{
  "model": "masked spectrogram model",
  "dataset": "telephone keypad tones over noise or synthetic speech",
  "train_examples": 39062,
  "n_mels": 64,
  "hop_length": 160,
  "input": "log_mel",
  "win_length": 512,
  "method": "mae",
  "mask_ratio": 0.75,
  "loss": "mse",
  "encoder_arch": "vit",
  "encoder_norm": "layernorm",
  "encoder_norm_position": "pre",
  "encoder_activation": "gelu",
  "encoder_mlp_ratio": 4,
  "encoder_head_dim": 32,
  "encoder_fused_qkv": true,
  "encoder_bias": "none",
  "encoder_qk_norm": false,
  "encoder_parallel_block": false,
  "encoder_inner_norm": true,
  "encoder_patch_size": [8, 16],
  "encoder_layers": 10,
  "encoder_width": 160,
  "encoder_positions": "rope",
  "encoder_register_tokens": 2,
  "decoder_width": 256,
  "norm_pix_loss": false,
  "decoder_layers": 4,
  "init": "trunc_normal_002",
  "residual_init": "scaled_by_depth",
  "optimizer": "ademamix",
  "lr": 0.0007,
  "beta1": 0.85,
  "beta2": 0.95,
  "eps": 1e-08,
  "beta3": 0.9995,
  "alpha": 2,
  "steps": 31600,
  "batch_size": 64,
  "epochs": 51.8,
  "lr_schedule": "cosine",
  "final_lr_fraction": 0,
  "warmup_steps": 3160,
  "weight_decay": 0.1
}
Rows from block 2 of the encoder, named by matrix and row number. Rows with one number belong to one attention dimension. Each number is 128 + 24 x the weight over the matrix's rms, rounded and kept within 0 to 255. All counts start at 0. Numbers have three digits each.
# q: attention query, key and value (stacked) (encoder.blocks.2.attn.qkv.weight, 480x160, the q third), inputs 80-159
# k: attention query, key and value (stacked) (encoder.blocks.2.attn.qkv.weight, 480x160, the k third), inputs 80-159
q.48:131149120154133119105124120120120129146099140086123135140140113136160139087090121148141149117132117117116120133121151097163125146110178138100151159090121152184111096201111129138135101123132110113100131142138156116123146089112134146117100139
q.49:088103115124140124139158149142139164141145120157129115114141148149117156128180138125201086135120128105125119077165124128102144076130088123127119114154132156152111087148149129049104143156097168139152160154134150155108132103170149111173080175
q.50:122100097131146143188113138154095140119143104156118114149152098174099116123197145134150119124126126078110163092151126121104109097076100155094150134138167134156164169149159139114101145146114139128149149160116162123097149115150165106117097126
q.51:117107104120128148127140149152098116143155124120115137165131122102129139122147117129126134125160124119110151128140118120139136134111121134119149144123145132157134127149149123141117121126136132133147120153119138125138134124134135117138128140
q.52:132100172123125099106096156120154133120134135164139145122133111122126089134127133118114093128122137127166126126119120140124122100140111153151111125109116117102123135105145143136125114142105161122124130104130156129140129126145107154125127115
q.53:149181070143144182132169075144111122135132156082119105101117135107121170134110121152158159138127120106074144138124127127138146153087124115125130138170136141174123131158116129107133134128124092133104124160116108138121139140100152114151118160
q.54:126124132108098137137149136120133121104131104145136121135116128164137144139150137123133147146126127089137143121126123119093141142113116131151106127123093130129118105087160145124124136131130121134139141134136136129126131160124136120132121123
q.55:124148107138147165154155096142129147144122141098137103092120130131120166152120135129132187117138104128114100162123122137112112195120115108124115110124125134151105118104106122128159149122149066133129116144124088138122118131096132127131148136
q.56:139146116126115126132156108116145108120098120119141128135137135145143147142138147112065125139092130107113128089123134141184144120084132153089137138124131116105108127106123157138126123136138138137104164123149146144104132121116123095115129107
q.57:116144121165117123134151105075161154138090138118132115093174121152149164134165138136152141133103100098121097097112157111111162129123138155080152146104136123157096077115106140098116120128115118129118143109182092147078131104126166130105104101
q.58:193132072182126159129139070062174106075091184106146110052149095166141162113144172167120157161100129089127137134082162108107117157113102160134109129105135117131102150067113161086114139142122102138129106109209098154055153117080161137095148082
q.59:100106137117122120175102158134119178102127094141136119137117138162124139109128127146133187138153133121170140157103135117128087180110100146124121139091180120103126137131098116091157133100148079099177135153162107147134160135134184121111153108
q.60:165114132104117166105163124109169122104137146145155107113140116160125143113106135135108153154098120071145138112098146131138144150114123153148125125091126112112096126059156173123121138135122105134105147121130173153096131130075089131111106083
q.61:150121138121118125087127140111135091129120138151115146146138113112130094112136110132122061133095153117127140091133128134133140056145145138138149144128117115116153148130151146150089116145109199139115123100122179127128131123136093148127106116
q.62:146147102137152144102132125127116135152160139106126123133140132080112110131083114129145112146118122106123159128124122128174168120116112134119147150134146129150127157133142132141111129161114134130096102122097124135140100127084096127139107143
q.63:157113133134130144089130126123136116130157140141129131120142125104123109118100113138113108151124144112142149120103118126156154108103111148140129163133127120134138155122143158133135113146113148128091135115107161142134131132104098152142106121
q.64:118122137137142104141097143185109101135134116127169104138194124105075114146095104165111097178105109158115160103172160084133174102138150187141121094092143171076166116139201130116110117191098158061140162179099141081118095096159119057118092173
q.65:125111146120148149158101156180113156152149150130154056102187125117042117138132126150163117140103145078159142120177098103100153116140110179147090122090163115105133148096162157115109146173097137111159164194067101121118107065193142109129099158
q.66:134077136108133135135131154079121150133125130110117133134128158147158138103153102123112136149156139141145147137077123168142128137157095147131117169119114118087135108109133143079190118082134110161119108066131135144131142178146180115142177085
q.67:158091110144143128127157111115118126126119150119131148124101108121148117104122135117095116146147113140101128145090117168137133120124117114142121106130115143119126110120140126111168133117151134167097116098136142111132105154127151131134128117
q.68:125091120109114128164107138130109149126123133162129132121144125160131158145159147112180133124133139089126131130121171105124124144127117142145156158104142114131122109134148115143119128130098128132153135137150105122127130135131145140131108133
q.69:118160112142124124156115106143149097091131113126114100122177168105130136124136142149111162133123121142125131106138167101155149157117130150130152150141120152148122120142113138150141130141108112074117143151147112153107141142127145106147125135
q.70:115115141093144138132114151154099130157137109121098097164121123176087125119161096131166119123107137115148146131120132140097081117144096157094102144119134121096165164123140137125121139128105126123170124133087129133149111098156157156125128115
q.71:092121148109130109091119148133160125159154099139135146128137147112128119121112119122106075149127135132152145120143115140136122079149130134145135124109144122113130131125126138114120131136116184120118126121111175156147135134119097094135139134
q.72:084130124131132132103130159128141140108151162105092122136179125124116136080106111153136118128103127097141147130131117120103158116173142131147098124096118144128116108148144158109128146134109142127133127106114139154120104091112107160127100138
q.73:102116116160124157107144108118120143155117143101129124115131103128138137122122147144161141158117153106128123140112108121140117133108143132141128158136134137143106140125140124123139137142112119158137101135129113136135122135088120152127116134
q.74:155138128125152137091144123146114109127130185088120130142131121072100106133113097147132094120128145131112134127141105114112140099128097170153094125092182123120168131144153135118091116163113155176176117165115119175138163081158102133130111146
q.75:123156112148124107151101125142096109093111114106094108139152166136122098102138096140127162130121137140129160105141144122153128172121131138122141132168108147134145166154122128165134152135119094110112114119095136136150112172117137117153159139
q.76:140106151141114114139144137155102131077131154119134149157138132090142097131121109144118132124177130156125108112124165112122156138136138118158137105143129150128142115181171097142121134128140126161135122126128120097137143143150121139156140170
q.77:121136154107133132087124153130185109152143134141137132099148126101101142115132151124093095151104141128136136133134105139138132092152127142155114168102149125121139130119124163123120142147109157100125142145116174156130122097125124121118118121
q.78:105144106149155125157138116142124125078116085099108114148114131127134118111123132130110147106124090155109109113145141147131131145099141101100131079173097155149121137138098111140150153142168107134123122114138094116103136129105144137126145136
q.79:110141130142154135167132127157105128086106123076116096150140151151095099124160102139113162098121110135128105124149136138108122156102131126104116121161101150146138157156118123137137164128149104143144135144101102135116137115136158162122167137
q.80:165165120126107103143126120130149093133114141166172154091115159107116099124124151133071111160156162146084168167137127126153157106110117119145126081122199117107154151132131112138117127098131140101117119171134158129172130136122140096114100154
q.81:157123126128152126134078156134134126161130123161192119088135142081107096151124124151078179125150165130115137206154127132160150186120144143168143132084190088096166165112134102176149139105159076127092098135119181105150121134099099105077134107
q.82:101104149088090135127115175131143130151170107143156158145140144120116136120107103149159064159128115139155170104113127115117163067161113167170105117110125143080121109108187133100114095134088186085133161142113121125162110138186122098158097151
k.48:126100132138129153091120125150144155139119147155129132137107098152119143122144142072127103095106122122143063138116148138143077113089130110132131087151082122147081144125117132146117129136119155142121139109150110123132109085122124182163155145
k.49:169110122136102146131122126146144091132107145159118145126140119119113154109145136130112099132110134145062135157120130123154122101094116135137143122113135137116139095163124161151118103142103162091056171127132186135122098123157150155150092126
k.50:155134144151145173118109103145119131135085129120124111118091116153093124077128105128131105126079176136127106127091112142168099097070119138124127160133150111118159184124092177151117137153112147137138136126129135148121133116134136135114153093
k.51:140126136140137184123127125132144148140134130131155125131120125157111159084103098136114114113105136129129121134069121148152117118095110137139127156106140137105125127124127149146144125153112137130121153137130134137115117108113131133141126095
k.52:133136116092120095148092116094114111109097075128102112153112127126141101143136144134108127172153175121143166101152159118074137122150144168138127136135135099080178145119147115115118138149125126117145090112118131104145167163151130091091101116
k.53:160131134189152158116156137149145145126158183121136147124124131134113115097129107120140107061109098146109081157100095165150114113107107068114132137135124145187099137149101127152121139095161141154101128124135116151105102105114129185143162132
k.54:139116109111129140156134122139112124135113102139182114130150123139131173160155135109115130122136114091114130104114154141146151125096133153127159108149141139112122116134144133128143118156113125142138150133122122105090149131108145104130115106
k.55:145131120167127119115165114127128140142133180113120132108140138144138171123137113112190141087128072140132088136105111145171120140111122075068138096180081169192052094146100133114138107091135123146108139130142091142138111107127147164190131180
k.56:144179113070133122144160121102170115115156110093095115134132166093146148157116118142097129161139145140122158121127134141117168132153101141118092141166136131104134138135136121074137157112115126073127092166106086151171172144136165092135132161
k.57:126121104125125139131138129130136152144143113149184149139107132173123134143130128086137114116118115077122160114127144120119140119091122106139141107131148124134117138099165107125110120151118139143114131130122128119102104123137097093117080122
k.58:088153092124135123188184106112130167128133125098139123104123164114164134166078128125107145111146120118113132140136118123145170140157132074108133118133130142174129134121097131109149156118156122118098122140110114146100113150057135098125123130
k.59:088135121124093130116137115103108112134106108107129127114164147154147195137158106123148141136104069135155152110100142143163131147127124135080124093183090166123061082098115151119146098140106115125151156125151110135133136112096136119171112136
k.60:169152112105125114177151099123096127130099110108132105117146135132144155183127075116122137114169126123131142124114132137141150136133115125088120111186117119104153137122129127112151099115134124126125128138082074110135137164133162096144135117
k.61:144128125095139148147104143123129118110144096141145122154096115113114074127103129147071130143137204117112162127139135103075130113149124153178115186067182070088227181122150110143126145150132131114140098125109160119116145152130103105062138066
k.62:150146131128152135121115124114133145117102130123093137119111134141114090079113096137139112124122171131137126144123102161123131110143123118136103161124133105110158162128110126119114153093146141131112100110108122141147120132148137140124141125
k.63:147137119100158123146111132106106133114103097118120123142101124134117084111113084150110107122129186122121145135128127145097135109135131144147121168105150090103195174136129123134119144127142133141120088117106130123129137149151124110090139094
k.64:152100145167102128144046157167121156135104155214140152140155083159092130097184166081173093085071097159163096109149108138092062115111132166176138064133080135114066097111166167195077117191079145093105128094128204124172103090179057189126054143
k.65:132055175139151159109055157184098143160101160148136108107163096113058108108185163108161110092089104118157069161156109169129095115114127196163135077101142126100095121092122173214100131167108117173150146116098168125155105093176071185104128132
k.66:135145096141113153132136106129084118101123142138124137158105083153128084182115094129132111108136180076133140115135123113067108101116163128128123121163110070140192198111137153135118140129158145135133099104120131101099137152109090125087116097
k.67:128132103139142139134152092138111102116129129098135124109130111112131110201112132125146107123142168095101114142152106122079130101085141120135112112169100112178155183131123141136125158143150151138104119122125099122079122146113087113109122127
k.68:128144129150126136162101131162088095092144078116116103187142108140116106119108098146112129129117120128156164091112154139145109124143143142115142136145107140087145164142143146161172129140141126117147131111098178112126070176094131106118136086
k.69:140141117136113148126122168132120165118138151187111139139113125141098107067140119133103098113114094124154146110098122139157124093167102133119148129136179108127115131121144144115089093107099154138166110122132158145162165122129157129138128121
k.70:085098146125129124117122148111116157152128100111136126156179128178124179098140089121160150144091114129156144117134112137137128148127124125126123149110091160103107070114151155120164129153107111123103158114111175138118126136110105131151119127
k.71:116130152079105107137120159093154130161105149150110150096129144101148179107109133138133144130149094152101115175124110112126131149147122126135115095072129115089082058116118122124093086088131118106132117156131113131180118095153160155132106163
k.72:129155138137119142134130112138119120144124103138143146137116148144128119159135109139099099109115131135109141135128147134139144098108118113119132118141122149128146128134107132155124125136118162110115140122103130123101098146108105126135112119
k.73:155151142130092115123142105134127124086142134138095113147082138117132112145126117111107134126114132156119139106105121113178124141127103120124111119150139124110175127137100166123150102136120130158146162117134117150111141145147134106162146102
k.74:144155169100101114154108123120139156118100161146145125077141144153120150109101113130077140163129095130154171146111116126167142137157085142106071106106123147084074071084095194094162081117116119035100181138114115155161125120134209126177124146
k.75:123109131123098155091130154120177132125137119162106149160145145145116149071180159123168110143076108139134112096120141123131139108132130131149149151119118142115149096140152132133088136158078148130139130097159139146120138093153117160132107117
k.76:130143115120102111144125121124153104094143109138125137109110134093136098171113152134111111136129165108130138119164149098125112111095116145155096108134111093104145153105133143122117122133141151106129130142156124122121086149117106098116125134
k.77:120127151078109102128106172098141147167111140144123136101147145128131163089100116146143140137145109134143132161119105119131137143164119145141133106067154122087085067105132134109109092102119115102138118152116134140189130082154160149140098167
k.78:141135101168152123110138119127149138145134131117144128085159122109126145112125122132133123132092105145114109135127121132182128117101118110123166161129128152176079122153125130132134146141107135133092156130166095141116130111120141130140142135
k.79:118116118135129149103125133131174154141156113130124115129172130148111166084127137135169135165077113127159144095125128127169129130126111151150143156111115156120094091109173166108139133170072123119101160126139154153133125110114111125160099135
k.80:105097133139096129107095150134138150150119152163154139113142116141120123129129177107150138120137129079119090149141125115123133140091163146166172151084116130147100083129124135176130135144124112141071135106119158092149090115150096152088094101
k.81:096158172122147062164077121150052084119103128107072099118170098115118096179157110135162161119143144088120196139185168117088110161107099168125089145172126133124142139166127122146113106164096096130184098146059093083210144133159158124151143198
k.82:166080154132100085132089183070108170095085160183170195132094125135135079077133112137108123112174098152143109136095137156127127128128163119180112076101131090088149115099156142133105092071193119157110089056173173089110132168152095142080112108